python train.py --image_size=64 --rotation_deg=10 --tokenizer="char" --encoder_kernel_size=3 --encoder_widths=[64, 128, 256, 512] --text_encoder_causal=true --text_encoder_norm="layernorm" --text_encoder_activation="squared_relu" --text_encoder_mlp_ratio=2 --text_encoder_qk_norm=false --text_encoder_positions="rope" --max_grad_norm=1.0 --final_lr_fraction=0.05
Rows from block 9 of the image encoder of a small contrastive image-text model, named by matrix and row number. Rows with one number belong to one channel. Each number is 200 + 20 x the weight over its row's rms, rounded and kept within 0 to 999. All counts start at 0. After the name is the row's rms in percent of the matrix's.
After each channel's rows are labels from the 100 images, of 14848, where the channel reaches its highest value: "top examples" is what is common among them; "peak on" is the class under the peak. Only what is clearly more common there than usual is listed. The data: patchworks of several textures. In brackets: how many of the 100.
# convs1: grouped (32 groups) 3x3 conv, stride 2 (encoder.blocks.9.convs.1.weight, 512x16x3x3, standardized in use), inputs within the group 0-15, a 3x3 kernel for each
# convs2: expand pointwise conv (encoder.blocks.9.convs.2.weight, 512x512x1x1, standardized in use, transposed), outputs 0-127

convs1.59,148,206,191,197,194,198,194,192,196,190,218,227,243,230,204,258,228,238,260,189,224,201,213,219,206,210,214,227,216,231,225,227,215,235,211,228,222,199,200,198,188,199,211,194,209,192,195,202,193,174,213,214,189,215,207,197,167,178,162,197,156,175,158,170,184,163,157,174,190,158,155,149,157,209,205,217,235,222,238,218,220,235,211,197,195,201,213,189,196,184,190,213,195,202,193,211,189,197,186,187,194,189,188,204,189,198,182,198,192,197,212,206,202,207,211,208,221,230,194,188,189,183,191,180,165,186,169,197,202,194,203,198,195,194,193,194,204,205,187,204,198,197,201,204,203
convs2.59,153,203,200,202,205,267,194,214,202,201,197,193,184,200,192,251,196,157,190,196,210,190,179,192,198,204,201,193,249,188,189,186,195,191,183,192,197,212,187,172,204,210,201,211,181,178,190,184,191,219,195,176,213,207,194,202,202,190,194,218,193,194,75,177,143,214,195,195,202,217,205,213,204,204,198,168,239,215,195,193,209,207,198,216,199,212,211,211,199,186,213,168,190,187,195,185,161,167,198,175,195,209,188,166,194,190,176,195,217,179,193,155,128,207,179,192,208,201,203,201,193,154,197,203,150,200,197,170,194
top examples: veined (96)
peak on: veined (96)

convs1.79,093,247,184,209,158,169,196,232,200,198,189,195,195,201,203,204,195,204,207,159,186,193,217,203,193,201,210,221,205,227,173,211,175,220,184,192,205,195,209,191,226,187,223,210,214,192,222,194,199,183,187,218,193,189,219,177,187,199,196,231,189,203,193,195,195,187,172,165,191,218,222,193,217,157,202,243,213,194,183,199,205,202,233,238,222,213,149,182,234,189,239,247,173,202,180,184,217,210,207,238,146,219,195,206,186,200,212,224,209,182,204,181,197,195,210,214,196,197,214,191,208,176,204,206,212,204,184,149,211,210,219,204,182,146,243,170,184,188,197,226,201,190,188,210,203
convs2.79,093,209,177,227,178,193,200,175,200,211,156,198,230,221,171,173,173,211,183,210,201,229,212,234,219,207,215,180,157,157,202,204,210,221,188,205,213,187,223,238,194,194,175,184,224,196,217,208,215,223,182,209,262,163,194,235,241,188,212,173,185,219,193,184,186,208,208,225,196,258,197,229,218,194,193,192,194,185,216,220,195,226,195,230,214,211,209,191,200,204,186,188,190,186,193,144,232,182,183,205,186,175,183,186,178,188,263,240,197,189,192,196,222,191,203,225,202,190,184,189,168,183,187,196,228,203,199,192,219
top examples: speckled (95); patches: five (59)
peak on: speckled (37)

convs1.257,095,167,235,188,197,207,210,218,181,192,206,180,203,195,212,194,189,200,191,167,256,238,252,145,242,191,215,201,207,236,163,188,177,205,230,186,209,211,164,195,162,243,181,204,202,195,197,207,188,177,214,207,206,174,206,187,184,187,210,194,206,207,185,196,193,181,187,194,210,190,182,212,214,164,205,195,178,217,195,198,213,210,153,243,197,227,189,193,217,229,182,187,221,205,196,183,227,202,236,182,167,213,194,185,217,197,220,173,213,219,203,183,201,205,197,192,187,200,206,168,222,228,191,193,213,210,205,205,170,203,204,208,183,183,217,197,192,219,250,208,199,162,228,197,209
convs2.257,095,193,207,214,196,213,189,235,200,204,218,174,204,194,181,203,204,193,196,228,198,206,200,206,203,187,202,219,206,194,217,219,227,186,221,182,203,219,200,204,201,202,189,189,198,198,198,154,198,192,165,199,202,231,178,214,261,201,167,201,175,155,188,216,210,179,202,205,204,199,214,220,184,185,184,203,196,247,213,213,214,216,186,198,194,173,219,232,181,225,188,208,199,198,185,216,217,200,205,171,142,221,221,219,236,202,201,209,197,223,178,213,198,191,207,230,233,195,202,189,167,185,184,180,216,205,200,233,194
top examples: veined (38)
peak on: veined (25)

convs1.343,115,181,222,189,204,199,199,181,206,195,192,209,180,185,214,213,196,190,209,216,188,208,210,193,211,191,213,217,187,225,180,229,193,220,197,193,185,191,196,194,206,208,197,204,191,204,201,197,225,197,199,193,206,210,198,216,187,208,183,221,179,210,179,199,204,197,180,195,192,194,206,191,203,201,212,198,182,192,229,194,202,205,220,209,198,216,63,233,201,252,244,210,219,205,184,194,238,196,209,186,196,210,195,190,212,186,182,194,205,198,208,202,195,203,193,209,199,200,174,207,207,228,120,215,192,212,231,198,206,203,201,189,205,201,214,216,211,146,180,189,241,200,192,191,167
convs2.343,098,202,210,203,197,218,184,213,231,223,228,177,219,231,218,174,188,240,214,216,164,200,188,211,216,198,205,195,193,181,196,206,213,236,197,167,201,190,206,234,227,224,196,168,190,218,201,248,191,246,243,175,191,180,178,185,210,190,177,218,191,171,208,203,165,199,264,210,197,188,207,205,201,218,198,202,225,214,210,209,187,191,225,179,184,196,179,195,202,214,193,172,183,222,191,235,184,207,201,189,168,174,166,193,197,194,181,199,179,212,210,195,198,202,185,174,185,188,224,214,202,187,197,201,188,209,174,183,211
top examples: veined (50)
peak on: veined (38)

convs1.390,117,216,206,199,211,201,212,187,217,168,219,157,203,175,206,244,205,217,200,222,176,185,179,208,209,202,207,181,231,198,214,207,187,199,206,203,174,123,200,223,249,176,230,212,208,254,177,216,203,201,215,207,193,179,193,214,196,203,206,198,191,193,202,191,188,203,179,204,212,192,160,210,200,203,205,219,232,196,185,192,205,198,218,197,195,182,202,208,233,210,184,193,212,195,181,176,218,201,225,219,191,216,198,194,190,207,226,200,177,209,185,202,187,217,198,188,198,193,214,154,224,206,191,208,179,195,196,103,181,236,194,178,218,206,202,234,196,186,217,187,200,178,191,198,232
convs2.390,089,194,207,211,206,179,238,207,188,203,200,178,208,185,198,206,218,183,216,221,196,201,154,199,190,194,192,174,149,213,200,189,143,231,191,150,194,207,201,223,207,246,194,217,237,194,185,142,216,168,198,216,215,242,161,149,202,221,176,182,175,210,221,212,181,206,196,201,207,205,233,200,205,221,188,203,194,221,197,185,176,213,193,184,223,202,189,203,205,182,211,191,211,200,220,244,175,171,203,182,175,202,172,230,212,225,145,201,208,180,255,196,197,191,178,208,171,186,203,217,180,199,192,209,200,195,201,192,227
top examples: patches: five (65); cracked (34)
peak on: cracked (31)

convs1.316,082,211,169,216,187,210,198,213,207,191,209,196,199,220,186,209,197,207,187,178,218,192,181,211,202,198,181,216,151,228,193,215,203,181,194,212,212,246,205,238,210,205,189,214,205,194,186,181,196,206,211,185,179,230,226,199,235,205,257,126,215,189,205,184,183,232,189,213,203,221,200,158,188,196,223,168,195,229,196,212,186,191,182,205,226,220,217,153,212,157,219,187,186,207,217,185,215,193,224,210,220,200,183,196,204,194,189,183,198,175,199,192,215,179,216,201,230,215,224,169,199,168,204,213,185,219,210,206,186,186,183,228,200,217,180,172,225,159,236,178,184,210,171,217,189
convs2.316,091,189,215,177,193,207,197,192,197,205,214,206,184,213,206,190,218,198,161,229,194,204,244,208,194,186,169,195,219,223,200,224,209,216,225,172,194,182,213,210,189,170,191,199,224,199,172,217,207,230,212,163,155,208,249,203,203,193,210,216,216,195,203,202,193,183,152,200,177,187,231,191,191,170,203,198,203,196,170,178,243,193,204,229,183,194,192,200,205,210,217,216,209,229,219,223,210,207,178,204,227,209,203,216,233,199,194,191,209,198,166,192,199,207,206,215,218,215,185,192,190,213,192,178,200,181,206,191,194
top examples: patches: five (58); looped (44)
peak on: looped (36)

convs1.106,117,229,170,217,201,212,155,172,173,180,216,173,194,170,220,177,191,184,181,187,189,192,210,213,205,202,192,196,163,240,199,222,189,197,231,258,203,160,244,229,225,196,262,261,270,261,207,200,207,211,214,192,206,185,156,216,193,198,197,208,207,193,193,196,195,202,203,189,215,193,195,206,192,175,189,183,203,218,191,199,197,205,201,198,199,204,206,204,178,182,205,214,195,210,213,212,181,196,177,203,166,206,188,183,208,206,199,215,215,210,172,182,200,170,205,184,160,161,198,195,208,214,192,211,218,199,204,198,200,199,194,212,209,180,198,195,217,190,222,206,193,197,213,194,202
convs2.106,112,211,194,178,214,207,199,211,207,201,185,194,203,201,235,194,191,200,200,195,178,166,189,196,215,207,209,185,238,203,162,194,201,213,185,200,216,208,220,166,215,205,197,181,215,188,172,139,218,204,190,215,188,215,183,186,206,181,203,203,202,190,179,175,195,211,163,203,194,196,203,183,199,218,201,192,224,227,221,206,204,213,177,164,193,221,187,194,185,212,181,207,228,196,209,172,181,193,191,214,244,176,198,211,210,226,221,213,205,202,219,207,216,195,220,182,197,223,194,176,218,172,203,189,182,206,211,218,200
top examples: scaly (100); patches: five (56)
peak on: scaly (100)

convs1.290,100,183,179,211,217,213,201,190,220,193,201,198,193,186,207,201,178,201,211,190,149,242,230,207,190,173,197,203,173,226,186,224,202,182,185,208,180,211,217,189,189,195,205,189,201,197,274,176,226,178,103,214,205,226,208,202,199,183,193,206,201,181,214,206,157,194,205,249,199,218,211,209,180,179,205,207,221,171,225,202,202,220,197,225,179,235,190,198,173,186,228,183,185,213,216,194,196,196,217,190,177,222,208,205,203,203,229,230,200,200,207,178,187,221,214,214,201,174,208,181,205,190,203,204,211,185,215,152,234,186,218,205,188,204,181,219,172,213,192,203,195,201,196,187,205
convs2.290,094,203,177,184,208,214,211,222,211,222,217,235,227,182,205,201,200,197,205,232,169,222,233,200,198,223,183,201,202,181,186,223,209,230,213,202,204,220,227,233,201,223,215,200,205,203,207,190,211,182,209,207,239,208,206,225,224,197,201,201,199,178,193,221,185,212,233,207,207,225,197,178,187,168,213,189,203,207,212,189,201,184,197,170,237,219,190,211,207,213,228,221,215,220,239,212,224,211,194,185,202,185,191,211,212,211,230,217,202,199,210,213,190,203,202,211,187,187,222,191,205,220,196,205,202,184,194,231,205
top examples: patches: five (56); cracked (46); cloudy (30); marbled (30)
peak on: cracked (45)

convs1.96,111,209,212,171,160,209,182,207,192,200,232,182,230,182,214,172,206,178,215,178,223,179,234,182,213,191,200,191,157,172,247,197,160,198,241,249,253,163,178,216,221,215,248,212,235,206,172,169,234,214,205,167,205,188,188,200,188,198,205,204,209,197,194,194,201,245,181,193,201,194,199,182,197,190,151,215,187,219,213,185,211,194,194,200,183,188,214,207,187,193,211,202,215,186,220,202,202,208,195,170,177,188,213,172,201,219,186,250,220,193,212,185,198,173,209,198,187,179,226,184,182,212,166,216,199,225,201,213,197,225,217,198,187,200,207,192,214,223,196,210,198,203,195,189,188
convs2.96,093,220,244,205,148,214,221,169,199,210,188,207,242,202,204,233,210,240,209,217,193,227,160,232,209,221,205,212,197,190,175,166,203,159,209,200,219,178,192,211,207,160,205,196,239,209,213,187,212,188,222,208,202,250,218,220,165,164,205,142,233,181,191,188,201,200,169,201,171,159,195,208,192,188,199,198,196,210,207,216,173,171,200,190,191,189,208,186,238,221,174,201,228,183,197,191,202,203,204,216,212,210,155,210,209,183,169,213,198,208,205,191,210,177,184,194,169,209,181,188,195,191,199,193,206,205,209,232,204
top examples: scaly (94); patches: five (62); diamond (29)
peak on: scaly (94)

convs1.302,088,222,167,200,188,203,215,225,204,183,213,203,188,209,192,216,211,183,169,232,213,153,200,207,204,190,190,209,233,185,194,200,207,224,185,202,183,223,192,206,196,190,196,220,223,190,174,166,211,166,241,160,182,200,170,187,201,186,218,201,190,199,185,193,243,171,206,220,202,192,196,189,235,202,161,230,246,216,177,194,210,183,181,218,176,199,190,200,183,187,233,239,205,197,195,205,209,185,209,185,184,234,184,202,168,228,254,178,232,172,211,219,195,190,204,209,185,221,255,182,197,195,196,220,202,192,170,190,227,208,200,197,182,209,183,210,202,230,160,168,190,216,206,203,197
convs2.302,090,206,230,200,195,205,206,212,218,204,192,193,196,181,209,187,220,192,175,213,222,184,197,173,206,180,194,186,211,237,172,176,180,230,163,185,188,215,177,198,202,195,193,188,230,194,211,193,207,172,198,212,193,214,186,165,238,238,181,236,172,219,208,203,188,219,188,214,199,174,235,202,175,207,197,196,163,245,179,200,195,195,212,208,218,200,171,203,204,171,203,250,204,223,174,231,208,187,198,206,198,177,206,181,157,174,170,212,199,201,246,155,186,205,184,181,198,192,215,201,202,215,200,209,211,212,210,242,192
top examples: cracked (44); wood (29)
peak on: cracked (32)

convs1.65,131,224,249,222,265,229,283,247,251,253,203,201,203,193,202,180,207,196,204,188,192,193,203,211,201,202,194,210,196,194,209,208,182,194,191,176,190,204,196,202,222,188,201,196,179,190,194,186,197,208,201,205,202,186,190,195,196,200,198,204,199,199,201,198,197,168,207,203,182,162,196,168,171,201,194,183,194,204,194,210,198,196,213,213,228,212,218,234,243,250,253,189,213,221,197,198,168,186,192,199,196,206,203,203,205,206,203,192,199,187,185,188,208,201,172,175,173,173,206,202,199,206,199,185,210,197,200,181,165,161,175,195,162,182,173,159,193,198,200,209,225,212,199,199,197
convs2.65,142,194,198,203,215,178,192,195,184,183,174,195,147,200,187,149,193,166,240,179,198,184,188,207,191,196,207,188,233,192,202,179,207,201,188,205,194,197,194,192,194,205,202,216,183,206,189,267,186,197,178,192,201,191,185,200,188,202,184,216,199,199,194,243,161,200,199,209,201,219,197,209,205,191,204,195,153,228,201,173,204,196,198,214,197,204,199,192,174,192,188,224,197,195,202,182,160,206,207,193,201,189,213,172,199,206,185,202,219,254,189,202,169,205,213,192,216,214,195,202,200,150,206,201,196,204,198,174,196
top examples: speckled (92)
peak on: speckled (92)

convs1.73,086,260,184,215,217,156,194,201,195,195,175,200,189,228,187,196,178,212,211,169,201,211,184,194,201,210,216,224,198,216,187,202,205,208,205,200,210,187,205,203,212,178,221,186,214,203,179,194,208,213,194,199,186,153,208,184,196,185,179,214,192,216,192,218,186,209,207,167,218,205,210,203,198,183,209,202,198,207,190,199,219,201,263,214,229,189,133,227,227,200,199,216,205,226,184,169,187,207,189,257,188,186,193,187,213,198,191,202,219,180,218,208,215,179,249,239,220,217,183,184,198,176,201,199,224,190,197,150,210,185,213,243,174,161,186,152,179,212,190,196,211,186,209,203,193
convs2.73,095,199,215,173,212,188,171,213,190,203,220,183,214,213,200,179,179,173,189,174,211,221,214,194,191,206,208,208,153,189,243,185,230,189,214,216,218,234,212,200,173,195,223,223,200,208,213,209,186,180,208,200,192,191,193,184,197,235,203,199,183,215,184,199,201,205,193,178,167,217,215,199,190,211,208,203,212,199,226,156,168,180,204,198,162,193,189,191,169,197,204,181,206,212,200,198,218,193,216,190,230,219,226,212,183,236,241,202,185,197,214,209,204,208,181,213,213,211,220,237,199,184,201,230,208,219,198,252,196
top examples: speckled (98); patches: five (62)
peak on: speckled (31)

convs1.263,117,195,198,208,205,201,189,200,196,205,196,204,196,197,206,203,201,195,195,216,183,194,176,167,223,184,210,234,166,182,222,149,198,226,247,234,239,214,196,203,187,186,208,179,215,187,188,192,200,190,194,206,214,197,180,203,201,171,203,202,203,191,177,197,180,209,196,191,213,191,192,206,173,206,191,192,210,193,201,188,186,224,144,231,229,206,131,264,246,285,199,161,208,201,199,212,204,201,198,228,206,205,204,204,212,167,194,189,181,202,181,192,180,197,209,202,204,189,180,192,232,213,214,191,217,213,189,195,194,199,190,187,204,210,194,205,227,200,160,186,212,226,210,201,229
convs2.263,094,188,196,186,172,203,178,186,194,180,193,192,195,198,164,182,173,187,240,254,173,226,188,200,199,186,200,219,200,187,185,152,218,226,216,172,210,194,183,221,235,209,208,211,186,185,191,170,178,212,201,220,177,198,222,196,170,218,187,185,189,191,155,223,215,200,210,196,208,147,173,205,188,201,195,180,195,205,148,183,195,202,181,219,226,192,194,195,214,255,185,195,193,210,197,194,201,200,183,214,205,201,206,217,196,193,203,188,161,187,260,206,231,202,196,191,184,202,193,191,177,188,210,206,224,225,201,184,191
top examples: veined (46); camouflage (44)
peak on: camouflage (41); veined (40)

convs1.386,073,250,196,200,200,224,218,208,207,159,226,165,222,209,232,189,197,154,183,184,180,213,158,231,184,207,171,195,201,178,223,201,225,198,199,172,203,203,205,190,209,162,193,186,213,202,215,176,202,191,188,229,203,208,190,205,196,217,218,209,174,190,197,225,169,171,178,201,235,197,196,194,184,240,204,195,212,189,225,223,203,177,217,199,208,194,194,204,196,209,170,211,194,149,153,201,195,182,204,239,245,191,216,189,195,204,204,202,198,191,207,227,185,202,214,214,212,184,197,186,205,185,216,188,195,196,217,174,239,188,232,172,208,154,256,207,178,211,206,223,190,191,207,203,228
convs2.386,088,198,204,172,168,209,188,171,197,188,209,212,218,199,197,212,198,203,204,174,194,182,217,219,214,189,191,198,214,187,220,218,213,176,152,219,189,202,213,209,183,142,205,184,180,207,188,207,210,229,217,225,245,218,230,205,183,171,204,188,222,197,196,207,178,182,178,188,197,193,171,186,194,192,184,204,209,141,211,202,207,192,213,205,226,188,195,197,209,220,207,199,215,214,208,235,174,192,214,186,111,180,167,200,179,193,200,184,186,189,195,187,215,178,203,208,229,201,163,221,176,208,192,201,200,166,176,204,217
top examples: speckled (36); furry (35)
peak on: speckled (34); furry (32)

convs1.70,134,153,194,246,176,166,207,208,235,210,236,197,194,200,206,183,197,198,196,189,203,211,186,202,200,208,211,196,215,206,178,188,205,224,206,200,220,204,199,216,203,187,219,214,207,193,163,218,196,200,193,213,184,239,211,212,199,215,209,195,191,192,197,202,171,166,228,193,213,216,188,223,203,231,191,206,163,202,198,231,209,197,107,200,224,182,176,233,222,232,240,214,194,200,199,193,235,188,211,177,191,205,194,204,225,172,225,161,204,219,194,197,185,212,204,170,191,177,208,206,182,216,203,201,192,203,191,209,173,204,168,208,156,234,144,215,189,185,212,191,207,191,205,192,211
convs2.70,094,202,221,216,194,202,229,194,212,190,202,184,189,177,200,204,207,227,232,138,214,203,151,190,189,182,232,230,194,229,219,199,218,178,211,193,202,206,212,239,229,187,219,209,240,192,188,283,175,198,220,209,235,220,178,193,193,206,198,205,214,189,198,178,176,175,181,191,200,236,182,212,187,197,186,191,235,184,163,165,177,192,185,195,182,212,193,160,225,181,221,176,197,212,244,178,174,203,197,208,181,206,204,181,192,172,194,168,232,207,213,217,163,197,169,195,190,201,189,193,194,194,189,195,225,210,193,168,192
top examples: speckled (94)
peak on: speckled (94)

convs1.260,104,194,225,193,218,194,188,199,191,229,196,206,199,211,202,207,190,199,199,254,172,225,194,183,149,168,159,216,181,224,211,165,170,243,227,243,202,176,201,213,184,179,203,204,213,203,187,204,210,189,191,191,229,205,203,193,223,207,201,186,209,199,185,215,201,184,218,202,195,199,218,203,196,216,188,209,196,203,191,195,193,186,202,204,167,172,185,207,214,171,203,178,217,195,210,211,194,210,188,207,173,202,220,208,197,188,200,191,199,188,180,190,201,247,194,186,196,168,185,233,204,232,187,198,215,200,179,211,187,196,213,207,190,196,200,203,160,254,195,281,142,251,193,191,199
convs2.260,098,226,181,208,196,229,181,191,212,201,204,201,186,208,205,211,202,170,223,236,202,211,197,219,193,212,194,212,226,191,181,204,172,228,175,209,218,194,179,231,212,220,204,225,203,202,220,234,206,222,194,181,179,154,218,237,241,204,223,213,209,192,218,214,192,221,236,196,226,208,217,176,204,190,205,195,196,191,207,210,196,192,231,203,193,221,220,217,190,161,207,232,216,199,199,199,197,218,212,199,169,193,211,221,223,178,204,193,222,203,233,207,195,183,217,176,184,179,242,165,167,219,202,206,194,218,237,239,173
top examples: spotted (60); speckled (39)
peak on: spotted (56); speckled (28)

convs1.349,129,202,208,203,203,196,205,209,201,225,205,199,204,193,205,195,196,183,219,187,194,199,195,194,196,202,198,180,193,204,194,223,198,206,197,195,204,191,220,199,216,197,187,195,202,192,197,221,207,213,198,216,199,201,210,177,194,186,238,205,225,203,223,261,214,229,195,197,181,205,231,192,183,184,201,191,194,177,193,212,194,255,189,134,164,153,221,168,158,170,140,214,188,183,177,186,194,216,205,190,213,191,188,200,215,213,191,201,200,200,204,206,209,198,217,183,214,190,168,267,219,238,172,211,211,261,242,211,206,202,178,194,195,195,199,216,224,194,189,210,172,213,161,176,184
convs2.349,114,201,186,202,244,199,197,211,202,190,200,199,192,165,203,211,206,195,212,190,195,183,187,200,197,203,205,176,207,194,195,201,205,211,222,211,188,223,188,200,191,236,190,196,197,205,199,169,197,201,189,204,213,177,184,194,192,207,174,203,208,212,209,202,216,190,216,200,204,207,205,204,205,202,196,229,194,215,226,210,179,196,207,199,203,218,200,198,182,200,219,239,197,203,203,173,176,190,200,191,224,196,180,274,226,206,193,179,183,211,212,202,241,202,207,206,216,235,197,207,231,268,210,204,193,206,215,225,195
top examples: cracked (99)
peak on: cracked (98)

convs1.289,123,201,208,195,164,183,222,229,209,215,187,223,182,205,205,188,206,199,195,200,206,203,173,187,220,224,216,170,211,221,182,180,212,201,215,177,217,200,208,218,224,194,202,184,184,216,191,139,217,166,240,161,186,169,191,205,188,227,193,198,200,183,215,176,210,150,236,229,166,215,202,234,210,190,163,213,229,182,221,180,214,212,236,173,206,184,215,202,210,191,177,163,208,197,235,215,201,221,203,177,185,204,208,211,157,249,184,215,205,193,217,186,212,177,214,189,212,207,184,212,196,224,204,178,181,201,223,203,177,209,233,193,200,174,182,193,241,201,225,209,207,186,192,195,178
convs2.289,092,225,217,226,223,196,222,150,207,190,220,218,209,199,184,224,217,196,186,224,221,195,203,191,202,223,197,231,240,217,217,212,214,218,182,202,214,200,228,255,199,191,187,183,229,208,235,159,233,241,196,201,197,206,197,211,165,219,216,177,182,206,208,213,216,204,217,199,210,216,226,172,193,206,215,166,167,168,186,190,218,202,189,220,189,219,187,191,214,217,187,221,154,237,217,172,197,232,190,211,194,218,243,196,214,215,180,223,206,199,216,199,207,206,204,186,196,191,207,217,206,189,195,207,208,196,191,190,205
top examples: cracked (37)
peak on: cracked (34)

convs1.75,079,249,191,225,178,180,194,213,199,224,201,219,190,188,201,191,199,206,199,226,153,207,182,210,199,210,214,178,214,199,221,200,180,211,208,202,189,208,191,192,189,207,223,208,223,204,204,197,171,233,196,217,189,208,232,195,185,223,213,204,186,196,212,202,217,215,189,203,190,188,187,186,240,184,209,192,201,208,220,184,195,190,270,175,231,160,205,191,227,173,199,210,195,212,187,223,193,202,186,212,161,173,215,235,194,191,157,246,180,171,208,185,220,190,192,206,183,220,154,221,199,230,207,165,171,199,232,180,179,193,195,214,191,167,209,164,235,179,186,160,205,216,218,193,220
convs2.75,086,211,215,266,240,203,195,199,216,214,197,190,210,180,194,188,198,220,186,197,184,211,201,222,197,168,211,185,212,173,201,199,203,205,178,181,188,196,212,200,228,177,218,237,183,211,218,197,220,243,176,172,220,203,196,201,224,213,204,184,215,202,197,178,199,198,212,182,185,160,187,168,195,181,195,201,199,216,211,190,253,193,171,184,195,227,184,182,198,187,166,192,184,231,177,236,211,171,209,225,191,212,207,193,193,215,275,238,203,187,200,207,207,208,195,207,181,186,217,203,223,189,196,171,210,206,191,159,208
top examples: speckled (96); patches: five (56)
peak on: speckled (37)

convs1.346,079,214,208,188,226,158,209,158,224,198,209,218,194,170,198,205,195,213,197,186,197,202,230,201,213,189,212,196,179,203,206,200,212,195,225,186,216,196,207,197,204,209,198,218,189,184,206,214,196,189,207,200,213,214,178,223,153,246,175,204,233,198,178,161,176,195,184,206,187,210,219,220,172,237,217,192,193,181,261,176,200,182,188,187,201,221,208,195,169,170,179,202,241,229,244,185,193,207,216,197,225,184,219,180,196,195,205,207,207,185,218,198,211,192,185,186,193,231,192,233,186,160,200,195,235,212,176,222,170,222,194,236,197,192,195,212,206,157,158,210,233,178,162,199,200
convs2.346,098,213,209,196,206,198,206,187,212,172,175,213,195,210,193,205,219,195,172,172,204,175,221,257,185,184,171,187,179,204,171,193,163,228,177,211,211,173,197,187,192,221,210,241,180,214,235,255,203,226,210,175,217,211,193,169,207,173,213,207,194,187,209,208,243,216,217,196,231,204,206,197,194,213,213,192,194,235,225,217,181,207,188,174,216,195,213,189,190,197,194,204,203,199,219,190,190,164,237,199,163,237,164,192,250,210,190,186,207,185,181,191,217,199,187,228,209,186,206,163,217,195,216,201,206,214,224,244,234
top examples: patches: five (71); grid (45)
peak on: grid (40)

convs1.347,130,228,205,204,196,194,198,207,200,195,212,214,181,200,188,206,207,195,193,189,199,208,221,210,202,200,191,197,186,199,183,196,208,186,199,194,208,207,187,207,194,210,209,203,180,186,221,185,201,201,207,199,184,210,200,168,159,172,142,237,160,154,199,176,215,205,235,208,210,182,195,176,225,172,212,198,205,210,217,154,224,227,181,241,202,249,130,251,236,202,248,185,220,174,215,241,231,200,221,201,203,196,201,205,212,188,178,200,195,200,207,187,194,192,194,198,201,197,213,179,211,161,235,178,189,164,194,201,193,195,198,200,211,221,195,181,201,231,208,193,191,201,236,189,231
convs2.347,106,200,199,208,230,186,219,186,205,200,193,197,213,159,188,169,186,164,205,224,169,210,189,203,208,196,198,205,172,207,196,205,223,208,193,189,198,221,186,202,198,212,188,218,205,189,154,212,212,219,198,203,149,172,193,196,233,248,168,186,212,184,181,198,217,209,193,193,210,181,212,210,206,222,203,187,234,191,179,242,186,207,192,186,206,230,186,205,189,228,190,161,220,200,211,192,186,199,205,148,196,172,216,186,215,200,194,180,177,194,217,202,159,206,219,153,200,244,183,216,171,200,182,196,202,201,202,184,198
top examples: veined (43); furry (38)
peak on: veined (33); furry (31)

convs1.48,121,200,208,199,185,201,193,195,208,190,185,231,251,254,211,258,267,230,276,191,211,198,212,243,195,213,220,217,193,197,196,189,217,176,193,200,207,198,209,187,191,201,199,214,200,175,223,189,196,200,190,182,185,184,170,166,233,214,231,180,263,192,222,239,166,205,200,193,197,165,179,201,191,202,215,216,217,166,206,224,207,239,200,191,209,191,182,193,194,208,197,189,174,183,181,183,190,188,200,194,196,184,197,196,195,196,190,185,192,202,186,196,202,200,224,190,187,190,222,203,188,180,207,213,201,193,160,199,190,200,193,199,204,190,193,169,185,204,179,181,196,203,172,193,198
convs2.48,108,191,186,202,223,242,193,165,207,206,204,209,267,197,208,251,194,213,202,196,216,188,150,225,206,196,191,199,191,197,216,213,180,178,210,173,198,190,185,202,182,191,193,204,223,183,221,208,211,193,183,209,218,169,181,205,168,161,222,202,198,185,171,230,156,190,187,181,207,210,181,191,193,193,209,148,214,194,215,184,209,202,192,196,190,218,205,197,189,249,209,200,222,209,200,180,249,224,206,201,194,185,184,178,211,213,230,208,253,200,189,217,215,205,206,209,214,214,203,207,213,204,192,196,245,218,182,185,175
top examples: veined (97)
peak on: veined (97)